python train.py --model="class-conditioned image flow-matching model" --horizontal_flip=true --cond_dim=192 --moe_every=1 --slots_per_expert=1 --shared_expert=true --learning_rate=0.0024 --momentum=0.95 --orthogonalizer="newton_schulz_5" --batch_size=256 --final_lr_fraction=0.05 --adamw_weight_decay_other_params=0
Rows from block 6 of a small class-conditioned image flow-matching model, named by matrix and row number. Rows with one number within an expert belong to one neuron, the router's apart. Each number is 128 + 24 x the weight over its row's rms, rounded and kept within 0 to 255. All counts start at 0. Numbers have three digits each.
After each expert's rows are labels from the 100 images, of 14848 (inputs lightly noised), where the router gives the expert most weight on average: "place" is the part of the image that holds the peak. Only what is clearly more common there than usual is listed. The data: pictures of board games with random positions, seen at a slant. In brackets: how many of the 100, against the usual share in percent.
# router: slot weights (model.blocks.6.mlp.router.weight, 32x160, trained with AdamW), inputs 0-159
# up: expert up (model.blocks.6.mlp.up, 32x32x160), inputs 0-159
# down: expert down (model.blocks.6.mlp.down, 32x160x32, transposed), outputs 0-159

# expert 29
router.29:136138188125105158152113116124083094108133088165113103140134168130137105127173134142126174159143103122158150140133094099153121147142142148141146158090138151103125088145127106113111173082156115142143098137111118155125120122150139100136073109134125112156120154100146142154115131146083150160097180121136093110145156108125147107112156090160138147106168145118156110106116104100138123084124135169132153129151195125120145113105130106155137169135150159127151127150147110117093108093143127
up.4:127091112095158104114130138133058122177145139138074117179129152142147163135110092148127145160152109134143127111147103098127123149139098155159103127135119136131101123134103163104101152118134117106161097154142106153140123076110146105108098126140141124148108117128061126155114136137127119140109085122123110185132143107147128150122127194136128091150090133125084136117114105117113073126141166130144139143091116103140152148175141126127145170126166094133152133135155134139121092177111119
down.4:129163171139074148153124094137162152092122119124160122093137122094134109162104135146138084121112162131168112151105176109141109158103152086115107165120124126138141159126146071123159125156106147132117183103114159097156149146142118140126129120122104135107150136147155116138144134108172132124169138129084130101107114143126133112156157131106150154126118142120186094139137168166085182130104140154112138149141139142126143145137135158086144112128139125148138092100130125131112174067150144
up.5:131108130096131136126139117115159119164143143124134128071139149099125147104092119157119124124120136123077108095102093109135149109127158116128156165138112140197126166108099147126120089145177131133137131143157140151139115117119114106166105081142148121150131115110117126114148097123110150116102160135098132083153139088106142128149096096122115128116101130149185141121078143107132101064163137118132127114127083131114165132159160148151121108128131083162145156101141167156105105118062133
down.5:152133132138078103109080132133105135094097179107144141187111143140178125128138156120108117139109150110176194169146128130148150127139113153124106125112161113125120128145122176090157141150139114086117090094131097147145160117130147113093120110118121143160083165162141124153166130106134120140158131171167103103086108108125110141164160147122152129132143163119100112131120076158107133107112091139110128141126159094120125136109106108129129124076115168144147168140106128108104122133133140
up.6:131097148116115144112131136145163087117127137138124174141087098098133180124142111084099122094107115119125106107137147101099134127093137138176083104112124126140088104091142119101136134114156160132124126123180152135123137159106161125167161120145130105117125104138111132118121161121156149138166142154103115149145133145136132136124083115141110137156130076122149147083097144139127114144103094141095154110121097078113161150124119170121138133103166150156096089186109134154116060118096140
down.6:124149111153100141088107144146128151156125117106088078134139145116141123091113096112133143105129121119145161125159142145159136105176156126172132107122126162124127142162132161165174113130101112125121166125158140165137110107103079098133102174139135141110141180118097104084114151132183148115097139089115120111114110148111135133094130109125103142123132092134150136193149156100106137099171138164147083132116158108104097096140107121127123141151138143084112099119132081140143161126150115
up.7:142144084130140156100140096147182100126128118115100074128116136117060122137103142119122143145143151107145146126109116147095046120136124121111128146108133130151079133071088136116140114111118069145154124073159161146135124135118144108135163122116130131113105112145099161151122114111121142090110124097098155138121068100124160162130092137136118152146160136114147117144126132114118140078117120150121108138144100116154140163132161117145139136141159099143083150087079136109129130100139150
down.7:136148134138172105177148132140111142122163127126149086148150156104155114156112130143130125152121158168168099131106105140127115144105143161145168116126158144133170117197100117148120115175175139095111154138161100158135150141133154107153098160132093120168075159108137128126150134115111076125108165149138120135107146090159114101101125089105111105103099105124175118150108107137110145152103130115138122104157146130138114105134106076112131155105123154150124102142112156119163147151099158
place: bottom left (34 vs 9.8)

# expert 4
router.4:131118114096121119143099133109132157123130125113159163120184133143142127103175147128115170148117092100117154145124091144095134100157102095121119087127109163118111169136172165110057094096121135150104112070127121139125149106114119117151139163151140115093127173129136143112150133094085112123152118117111107146117138145137152136145148106106113093116160154128076144112197142161095095132124132098124081082136119142114081152098123125106129151110127133169133143105125140119142121110103118
up.4:124135113127149161107129168133150145109128155144121122099111133118119126147115143110074095094107124154145143139105137120134126140141128131148119148065140143153092101089132098165109103147148085144152119133140145151103163120113112038166113141134119141128097105123101130131100146156097096085106124113147124136119131104089117141095121115166141151107138114071170183097108158164163133128146106158173171159130136080148133122121146131134144107144156107160085145099125121114120126109143150
down.4:125126137127105098135096130104128117131124109155130152136116123145127142123132112114155141144165166157141111116189098149122149127089130105144086152133142087161128140121140146101151145102120148145118137157111108089140071130156111185084108104143153078134141105110141121159104128117121159186161098147130112138167116141144143114145108134121129088115138086135117063113080118135101129132079114119103125155123145142100168116138105150151119132103101155140157113131105193161154109177112130
up.5:116151132150121120111143166153163126151075140136097129103099078147109120165123074114183124117169156125139101134145143136164153126114129182132093115096139118111159107116113091163127173126123109167161104138115113162115128122139167145098123108127087127165148070118134110108120110109137161133124109067102118163122147113126112143107096157124145143157104112112169107154128086145146152103167100127108123164139163109144142119109112144172127114136132148105149128134150146150166104099113139
down.5:122116107122100147123089124098125099120182125146117111147158147111181154130121138145120131106132115101127136144159135153115103131105124125128123140180172118092125114154145136103107111095119153154119172140161124105128160094120120136166108189149113104105153172120112103125112114117112120112137133163149137092105107149118110090177110145153131093113169137154101124104092151100132083113113162117095103115131088142140080129148104118071097165136145114140120101097120089119075137161141151
up.6:100112136147148132153128125157178154146100076105074082155111104126132120111137112128131161116169122133154133134069138119113157117118134144124113138128167134149130145124116137124112130152135135143171141163146134122068124143137138145156123112106130138083161098152129103097106159124158147170144124117097124131080106136120089114115110119164132116174112120140124089183069132126168159171119117132112135164158081093141097136155113106148106149139103114090128096115121080130152121101130128
down.6:099156143165109145121137124076115103171148151158114170112103120159153119166146103142103124132090138094142113133151099178148114149101124126105085116122105177070119113122141097112131132102133150148114136130143101134165141110142128151101184156138108115150107134133099128126136078127085089112079133124164112130159129130149122108157157148105167119118156151097129114096134127151121088079154136132114120129143161144152118111116145126112147125129151120191133104167127122146092163109164157
up.7:134163123159182131147109137157122137127133127097092112117154096140141135113090145137109131156138111170127177129082107108150121104129120142118088151126113169140111138066149110204121123143137128117123139108105156109119157077136112138159107178163140144164157142130118141125104143087087135148143107152184143143156099088135149141099127118139167147099153109099137139104101134118191097125132117099148153140118130142111140098102162148108139138135140099142170163157131120145120134117108105
down.7:109115102127109101141133159086165107148081130147117162111057174150135163129120128106113145101105115111159072094172106104098131144108092100156139122100168103157137134104114151101147101131123106145134136148143114119110109142155146136111145113114130086102166118108129118164126124129132133156130124135134145093118108166130098103134101144102158143094131167112122101095156140165123146160098124165108118127127085154118105150125130128146127111154153123141118065091081149159137099145149174
place: top centre (29 vs 11.7)

# expert 25
router.25:114115129108120166123133077127128127087155116147151148135106104086128088144117124120079116079121115117081135122108163141155110109119143133159101124115151110128129143125065118138115137136140121108102125108137174072116107117094135116110172115157090094130133167131095096138145107160126141119122089106099131116115113086133144112112098098139103141094107141121103169128156128129113115103154094142065127087122097098133144122104139093145143119077160120063141136121126104125097116119091160
up.0:115150124118134131126133124111123183122115089137136125143156140142137070096118121107125132140125117130145134174108129147108086157136145144100150104108171120098112118121157139099132178116166146140129155150109127154150126144103078177131139201137122187127131132156161129146147125123142103130171146132159140126129152151104104082127150178119118103109124122118126106091126146140125075185139121088151084140112161129155103172119113128076104146169117125126111094124091136130148143127139099
down.0:140103090147080105130104129115135127081123134137130133117122138160107127144093124108125142150147123131103124113134098107151160089135131082151112123118103105148146121132147123184116142143101146113142118118175150129098096143143138109092141076090124044135115149108124133098118166123069109146133094122119112126117118147127143116183122098065171100136113106155119126163122071139114168095157097160123136148140122134088149098122113137151121131125114153135160140093175147101122134105132147
up.1:110083107119099146114148120165124171132181110126151127090116121135141124147143100109073126120127126142183142165119138123118117112140136103119127131137158156157089136109183126156108116170080132183108143111111180113122143143151107139176150142124105136106121118149153087142099128117096125125171157136141160081156112105093136141141099152131118140120132143120155129146089149103083154148147158093118106147126133117155133129154135154176162152153127098085123108125103163146109129130151173
down.1:117198135138177145120134119126125130117118130142116120143150149116145141138113139129122140152138142110134119111114172154168142175147127142148129144093082107127089123092123112129127082143156128096117131087128131135130149139154132133094185177104111119159147132125163156165156158123151083128158116092161122182107164154144112123162182137126112133158172125124072142115141106153116111146103134120162177108110125158122144133157139123113129152106114131110116146172129083170127106091125099
up.2:165114170143133127099114138129128120157171103168092152154090139095100168144128139180137124105136131153117079160135113100107123134115113115133132135108118142122096134159115122151158128108156119122150110153144151163101142074137114160167136125146157151117126095118133124108118142133134112159090077092117102110169096144106145143103104095131133133151147134118112145134087117159184103130076152100128175109185114135135143139133145157068144115162137078144140147144128145117113111134125159
down.2:119090078129150131148161140152130142201132131146104103060143111124113137141102128141145113120157135141185105141141126151117076117140139144145150146133147125105097138116070109134118145174136111103135135152203130146119120162140126116119124090103101133135156115123112121134108120131092135113157141154150137107105158108141101125123108170137145124125114129134109111155102147134114164123111135100119104097108121155187114108147107142124181127095094124116174098089145124194144108156130139
up.3:134156099148128152119155128093107124115113087128129162133162151125132133162132107118127091127154100152127107099107157105128118196152126087154151114113108115097119077115138104099155129146194154103153098151143107113139093094079155104152101130137112121113135141131113104145175114108132090146124096163123105104131141119131115151168129115096167132121122095100137122107119129154163112164139094130091190126145099152106098140092121148095120084107145145114106133148105154162098127103120145
down.3:135125153081106146119116137110154134103149128143152103123096109136113136077119179129100143105145132133169177163112151118107098141082121143133121089152085174161123179137077099136114179094116143163139117132105130138109140106098067155158141153145096123137161143147122125135129093107120128128114130138093103159114149121118135115131148120140122095168119156119129143148113110111176115138115137107157112126118100120188110158132121139140111153143126103157201146140105139131126134115138076
place: centre (32 vs 14.1)

# expert 24
router.24:090127125091107132115128156124151105156077125082133095121126103093109140172104087117158185165133116143134106160109109120123154105097086156090114122143129126162122138127159146132129094100089145104131158098095131119103164164068160159115123142073154151128105105146134137097167156112152119149149104056149145136122110136109142112131104129111138133102164108119114090148155146137118117149143090093124140107104144112132117138146121105116159129115123114123099147126098132102186136114132123
up.0:119153125103154129118129121131110124147101156097170145162155095130111158137145148111094156139098139091139156170089105163191125122183125112115104159149144129088153122111113106168104167144119115142162186108107124144156131126114167138118108115139131143125136113131126128094136120105098148160137102186111101134121100148138092145120123165139117105123118138150153112144143177119118116102156125140134098137140111138113134166096104114154087118118153144131115120197087142165094100119103087
down.0:132139128117107112137138150135087110101160104138124146138140116111135107120122118093151129087129119155135140117147160145121111143098103169182136105107123102140115150111133116123140084099176144120124075138114140110104164159091069108146134128122105125157117083115154158133127174136168130129095112096140131148164102111135123135103132091134134120193165112125112158153114081108103159155149169139132158137121126103128103146121170132124123071143118136119166123104070114147168156162169136
up.1:120112120136118107099153136136155122131091139122065121095132139142105106135114126161116074092140144088142094114168092131144133167151131103113142160134137096124090181115158119090152149138124113146127137142156071106174137137141087119140109149123106119121111097113141118146146132125150119114119132078125123157155157118150076149141130152175127136111120139098145126138085140129121141110118148157123119148158163124166110077101145106078126094158136073152107131095105089105098148122106104
down.1:099133101141165124110113124109128130147156148137120142113141138110129136103155123134134121146067130121092154143144124140099084137110157148101130133104084114160113066152092130115143107120103116082127149119118126126072123122079134152126130115147114090092139149146131086101107092147121106116123141182103100100098143148146152131099152076088108116119103090162109120131164111097106142103150136085123119116122089138140152103128160150153076155127151167120105129130152135173166146111160105
up.2:104144108121175158110117168121167136142118110123158105104149125123131116111112119101106173123096144127092110168122105108148129132117135138110145108164164119108147148091144083084130080142119101152159150093080102132137170128134136088122119129119100096141156162117130115137105089119081183147111107062132138149171122127133139139116142100144139122129155120113121170155178155106107121143123135109105123140119155109150105140067146138083111112152130148121115115178100170136102123129108110
down.2:138123124172123134130168094160129103135127142134106131147116146148160134137175162172130082125154135117143133082138163138132157118154129102159120144103108112107144131170108145156119165119139117081164091159180142144099074137129133128163176124161156128134146139109089145121155138135143078118148144186112109142094111138097173117126143143144100123138108131138131093131098129130119149125138098165127132120113108170089148120148087145180121164122145137140083143090141099130124144129169143
up.3:120141158055131151126108143121125119143164153128124157137137105085126136132112153074122161126150102135163133127097154124154144106149116108159104128104110128089120099136099117161150136133129128102148110130177100143095114089097105128136181104131174114155099114129130139114136144159125123147116108136124139138124132108129181127094130085147115154181132124143161125130102134090090203124150159137174124117140099147114139156129134151145126124085144133089092137144151186148084124115127154
down.3:180160140156121146147172113137102144113126120160102153132150113166163141129152138151099115137088146117095146122175142172084120168101117116135102164139127147112108124106101125079079137145136125183111105115128184127135121138139123139182131104121110152135143156128120134124129108119107126139115113145148131092128115084134115161166093151079113152104151162112098110128142132160175140159092097109123119124160183108152133114118101120106144127130125105160189116151123106116138156135119096
place: top left (28 vs 9.8); top right (27 vs 9.8)

# expert 18
router.18:120122138137126112119157136106110125179095114145101071131158154125163157113125127090181105151111101144121148158109133157124148119141090111165150094119096151152142121157170173101072120108122112147148112119125149124142148145124178169107120153100128138118138121119134135104148135133123129128147129115140142136114143124153129072111154148160125126096105114140134165091126111088145137129131120081124153135151152155102132114100144104137188142084150180138153148116060117096163143138150093
up.0:115159116106114155146136125125158187149095114127085126176143125125118117092143110141093108106130157135147148143124105107147120107131113121175163144139108127138133108168114125101133143103135125130136109152117075144091157068159073163129114127115128119098152136120160113134137119113128109135135120085173110155157135102122119138103111115155151117116125121138128162164117131128149134153170087103152114152136103151132108102100130147111110106083097124126081103162127080071146124182176091
down.0:145095130095158158112163109176128098137130123180177160092098112140124157156115123112170124137127110115150126118082121126116136157151139147078101124129164097141120129098099128136136118128158145139143129100095116126141108112108144114108134125130127126102165143151120125115166117112138174121156171162112097142107087162082146121132117129182105147110134111098121131174149155151165151137100157139147138159117156111132128145169068115124101113175138179150126126134154174156112150145124151
up.1:133140137117102115127126147136139163090100094112154111128131137162078137099093151131116128155114117154106139128083105088165148075127161172117115067130077136147127146165139138144109109121145147112120162125129135144074122109159161139137130147109154141125134139083128125100100134151091134100098189131114090142090102144143137105127152100110106127120102168146113149130162086106109121128109143135101072108144135136120132142168120107137110133140166147181125155099140100107160156162133117
down.1:140134113093141115129174123146161131155176150121130109143125146125130116106141126090134130137169129162180148125132129161170159159125146109097106114131159151114169122139160142092134106104162113105116149122144104124085118121092134118144131081161134114128122153156098119144106107125144124105144137092114159131148094096125112133127194165113091109140146176098157098120141164128091145143151091128174147095149074133184118128082143102151142157101113129106163155138138155124131110121157118
up.2:139146136124133149139110124101116176154133096107092108093124113104142120136097154103076090106116170115147108119126107116122100142132110111155119143109136167145144122089140107179128135111097119161140137113115139124130158105119110130131124136174151129195145100128042116127085091134110107082144153142123106101130120092100143190086101134132093130154128139098130149127157150185126106138115110094150138165109149144128135086109118156144124112169128110142086153136141111113139110112120118
down.2:131101115159137085125105148136130076109145100143143173131119112129127139128163128162152162109129084152133117123154141096169146168072107148122109133145145162142136128156120145162100133075122109151138163165101139148095100118156138153131125105115117111130156118126111164145129137108173122151112156177125166104092091146132129113130121140085184149081142096121131126105115174116152155148128127108133119134162134130153097170125168160131145123104140133171123090110079144132172112141119141
up.3:187094155089147091148120134122138162128167115154118135081133142130149111130114154141078162162127144150156124153124100123146148163142100135115143152102109139120039111129142124151121072114128096125123091141105121129110152082134100106169127113152144128096155126131104112130090149098094120115169130118118102154150145134119127087138120114153130144183140138165114116131124106151129152141094138152128149137175150155135150102127127154105142177140132125150120084096135135083128104091122153
down.3:107164120159120153096083124117091087110133132101108109172137146147146150132143140174139130091135152096085143066158094123136097149131133117145106133125135129125171103121130122156128164110101113137136159130132123173126117134131123164109116116147134069140108152125126126149150150121109112113126128140129149138155147135106129122103100138135100154087154128139117139121091135070143064101116095123139110133096165120151090135150084125117122103144120133202143153101108159150151109162100074
place: middle right (51 vs 11.7); bottom right (45 vs 9.8)

# expert 21
router.21:090115112118122141110118129130122134162085131152128097128112136161116146112125112157111081094122122095150172137124136165099144152116151106130122093103165161143144126129099131166105138098137146169104069158131133196101128140156151136085141129087119120124145090175136158124100095122099175130102158133099093123129116111145129118141122107125084113158156145144116130108114125123090184117111125124132137106128132085133126123139138152134159099164184130136151121131206120167144120117121144
up.4:155134162126106114159170094123129132072129159132158130129123134145082117140148155124121146119135155147167088127161092111156149066130131125107138118132155157140120107153122128182108097165161108144113104136122147134133113121148083113151141131125154146147126058104162150141145107140098132096109136106115152131100087128156148129160097105151117126085124107145119110156117131136117143100141156173105125166148120165108136127139176103123114124150147121171115131100169111069161153145109165
down.4:157094092127169124104117151133133072143129120136160115128072158101135116093104077059137122173140120127133176183131091169122129135145139141123123161138157110131111149098112137104092128123112141137138126120142139143188168167126127144130103137116125128111123178192119084126132151123118142151117123113146131136097174127135106118112167120122141144123159157121129125163111135155136136136115105101136139114131118120127129119136137106130180163105130112102158135134073115172097139104107077
up.5:105151162140121098131147125118144132134120134101137130121082137080138165142137145117094168110131169136181120169140142167122144114089082101141127098142163133147124109113085114133122155106155132158108112144141115154150085163111169119110092073146167095125093134137125133128106101110099135133128129144085133149140105084154144153058108106122088143088140115103124127137125140135099135073110152110121156132133107147154155135126142151122100121139141144104098121171117172167155121155129153
down.5:143101143098156122137107124140121152091137127143112161140150133177098069127125127158140113138092121137107081090137159106129124132177158156110125139142117124135152178079153127155159128113108088099168095113125174116100163081165142100142141108103118138148141114118125124118149167117103089127135139104133122101149147158097134132164154118143164137148086114143115132139122088115129148158145097160145119096115138077076134085075099109136118128100122115135133154132117107105133136096099099
up.6:123152083161146131110143133125096092153114133175110132139181157079124153137134123170168134112127103177143173119130131134102096101136139096153154136135123173116115101151163144117095168105149077152137116099081129132121116126099157148137080137128104130082108150122118135131148140121126143151169123141130159101128131086149116122139119144178131160168153090122130084121122123073144157112114087105120144126166121098100115137118144120173159150130129136140117134125111140106179136112154150
down.6:141106158119128158127147107133146111113111093145146103121103128150133122144132167127097160127114124145147078105087122112150120156147169125118128155113130109129119126132117145182132116154139132130174156119185124128147111128111095121114184141126086133129133109108165128154145176129101121149097134161076158130098160143108157147100145104138094104088085136156154152093094127175157108112154111132152126152138140160144130150128119158130090141109151103123098140118158144187055127096120132
up.7:107130172150116124146116134143139170105151123138109168155100148124136140095121087111117157106087114114152134170180121132141096157133133105126099146107193133124106111141118137157106160123092088130136086154157141153142140119151088105165109087160111127161129162087101131151125143126138110140120098100125111102128092110114132111101100111140139152105122117116134177129059138151136128158130117160153143143166142132133131086067090113161115133127121127117105102064147135150139144107123135
down.7:136116081093126094110118146111118114134087169124148088128169118131128088152142109130170118143154134154108130110124078131106113094092151164170151121178103158133120148139153115108105130114110127139110110098113118138140094119123106150133101124125168148116122154153136095121139127144103125140096155127110157164135195137167120126158176126148130125140154134176146096152164117155129122123100154117113132100125092135116097136178130155076139192139152119136170130148104140125145075130151120
place: bottom right (33 vs 9.8)

# expert 3
router.3:108122112117129102139135149144155106182114118084137129145150092105135120136146133130104192134132143137161096124098126175149132105142078123109119112157128164094118107143160135113129100095109112101168178114150108119069168100089135159143157138137145123137122122161132176113130154127115102130167091093122147158105117112132166135137135127149120161171148093127073110121155147137105138151146124091129133098142123167142100159112084148140120162121103112107108145142099109106136132154176111
up.0:115108173120129112139150101186137136122094144090105158115136134152133102161109137118086107175157080140125168169112108112144140169144112163121131125087127137113127151137108121104151101142175173129092150135110132150125169111113110151139117165125123172143121147100153090169167126099114098141109116170173144082126137134117119086131101145136147160132127157090118103164114128131125112142121127164163126116132151120137131128138127069114173114174162110133137154128116147160120105101155123
down.0:136133117098138173140154131125124081140185129138131103136140151153134125126120137139136106120102127170144133127082138104107121119124114132147149167161134128132074101146128102132089131120119098134152082151100143205117168168101161159111133134100122141123127156168105148070113114150154115146149146140096106158123127125132128136131126151142149111129130137144174109135145182146144087092202109136137092131107120123151162155134133100105128158158127159143150137107100119099123100149080158
up.1:117133115156132153099125143163118105141164127092128105105171148126123154123150115150140110088119133100140127149126144126114123095119090103140126149139097126156092124109100116105122115124116130171123186123100132113168068152106149104131108176147142090132193157138140125127127088128132117109136164087111110116136116148074110151095089174113134153071150106151163127120101173109128131103155098161126170172105132102097143114127144124139111167122093124146096133116149108114144149129095118
down.1:132114161094124105135145085087133126125117171142091157147117110138126098144081139136121142157107112116139140124133175123113128153133172132129113120112160134119144144132170137137103138109114132072141078114146123132119145132136120131130126111131126132125071119163121098090091149102133165162087132159170152124115126103189158111130143091140106094150128145096137108107161094095139116109110127128087081086162144136153087128132112148142180107100135162107162116148094135126154095164164133
up.2:091136110158173112092150155160127146121108139132130101095144198110147142136110101136103108104125148140126109157144086111131124151137129131121139132109149152176129138140174093101123077137100079141144146123065116107149151128109113124122098156099125148063101085122095136108105096129140120133063170124132155144152126135107123125151149145149158143134142100093152119115112129134142116103147101118114115122115140075157156095115163145130158111167134121165107109107132154096123143086132130
down.2:154149179110095151137122083103152120142136105084127129133119069140149120161126134118152149160118141107158154152097222118117147108089104141129147128138160110115123121134125151163105128092153156142084118143134169166087153144127121134121144130170164088158133181157132125135141112104158106107180109137122109129113096145165143116103100138121164102118153166150122095139153135119123132129104141153181147123138120157103115147124096128133112129097142135141133154145097149115163105144136121
up.3:120125083162148096154170105132077057124138172132146083134139113124114112163084176139153130136089113153114109129118119093122133126150095152100122120129112159112120147159107118139128097095159126100143140120097113122171125152120140166133140129070101136123138103121140106102131115109139089115120159168134107146116150158133073131124139115131108152096133134109116118143129142090129130114135129136109142102123163113140170110106165055101189123135135107140130117115146115135143157171152095
down.3:140113094162160139122142142094129062104143116124138102108098082134133145120074159161112107128133098158132125162115104137153128112131140156092140130150110132127094122174113156163139089089158152119111167131148129086151108141099138161140116154121108126099159112128148109142099090091098073090120123131161086138092101135164098102132177095135133124115152100155162099095144149115145133133108114097068122146146131132112122115120112122107145114118167082127118137165116116122123126121123099
place: top left (34 vs 9.8)

# expert 0
router.0:132144161155081120115107100132138150139096110168128125128104102126101141139104113146108137129125164095112185159137137146159157101152141159154101141113104119129135077120134147133086144136137094131094096159138150157132093128138137124102145140096095137075106095131140154130128135166126150095093134119122107111153143122137124134141113134099081172139146095172178141107096116111162186106137091145127102138112145118120124129089140151113133089152110152144073117153170157126153171132105155
up.0:075122145143150117156136123097120122130127117108062104125124168144132149120183103130123106141135088114145115102194099140101106165130145106135147138114133148108135132175124131114126116107116104099134073128144125145192172121137110108173144052133140099147150115124126113090119152153123123135125170127148101133131161135119129129132106130151144108143090138122097134161128139113146128124116097145187133129160159106119143123139116112131120145103155154157177125061123122136105102096153099
down.0:132102079120113137086152129097112060141088125104121117162153171123092148135128153137111160087144125120124116099117076145104123166113113103131155134164142122118112166098110137124097114124131132132141121124074058094177143149132132135151118103127172145138117147148132151087147108119148142153143118132131128165101195116129111150154132138122129116080123136128118107107139138139112119115103114169158151113124116160135153164129088097146150179118157115086162136139122107101096114146147133
up.1:095188117091130154119086138146132144083122157073144094138147128146116129105098126161140108099126126167096159122107135119136124095124106152129139116147154097177162162110113153119135116174135168103088182126114147156127150117129124121122109148112108146112126165154139113112108146098110131135117104129145135144140099130146129084096145131155147107100152152171140162097103122152133107128160142089100113093114113106112115101118136092088133137169160146113136173079112062143118117131123133
down.1:148124129142130106133185134152094094149150152146142170127099066120150140128180118083152129126164118112191149118160136141104125173125139132127101168115136133087125093127158131118145113120117149116093102077098141102113122132123136135092184106156133093120112133136152142109131156113129173103127113119068126110141130105127089085109079109104107113168154153130102123115114111118121144116089154148125107130109101135148137126180100126139073104106117117131152132167137130101122115131147128
up.2:154098093111143191118125152160136156149157164113111150095133143115174111127173135142099154137083116117138160113154152132128120138112123081157122183133149178177147126133138114142143146125133075166153102110136144132143114115112116123133115110171139084177175144093119122145127082174107103098133127109119124114112118123144152142130146158100128115119105097149135112157122142123084149135097145134115189112136100143143153140103144122174140147128117103147126120080094135094158126114117135
down.2:145133154117098131130190142096108120163142140105141153130147076145137135105155167142119128178144092153114134118084083063113122115150086097170096147132147129102140122142095142174103132098147113125114071101141127159092144157166103158125093125164117163128134099136135145099105137091153121094129098157097147114129092160136117143090090148114095113140122125158106120152137108120157114165147151135148142133151137099147121130141130130133115159176101114087091135121130134123142129139116122
up.3:157076095091139144072130134133127111166153109114100125100134100119141124152160107137086123119108105116143121125143156133153167154153156115149164181109099121145089111103120110088146147131128131131146103150134089142165115137144130119152171108160156109168135195172110109148120137124128075163103128133132144094159141110135126113133162142091145114107141122166155136119081116107127123116101081116141157136121099153111121104123181101185152124152127103153119136118135137158143108114103139
down.3:117135143200145139150167129155150162103182119109104156138111121093133156144106174107162106103124132128127094118105153146144100127122126159117096124130114116108127086158119124113193118131165119150086152139101160154113150091101145143088095149138109161138133127129160114147123137130128102109118146098111140132112122112122114120132127127144089112127098089120150139140115097131123165063167176088160100109101146106153125166154112136097111153154108124133129131167135149112177121126135085
place: middle left (30 vs 11.7)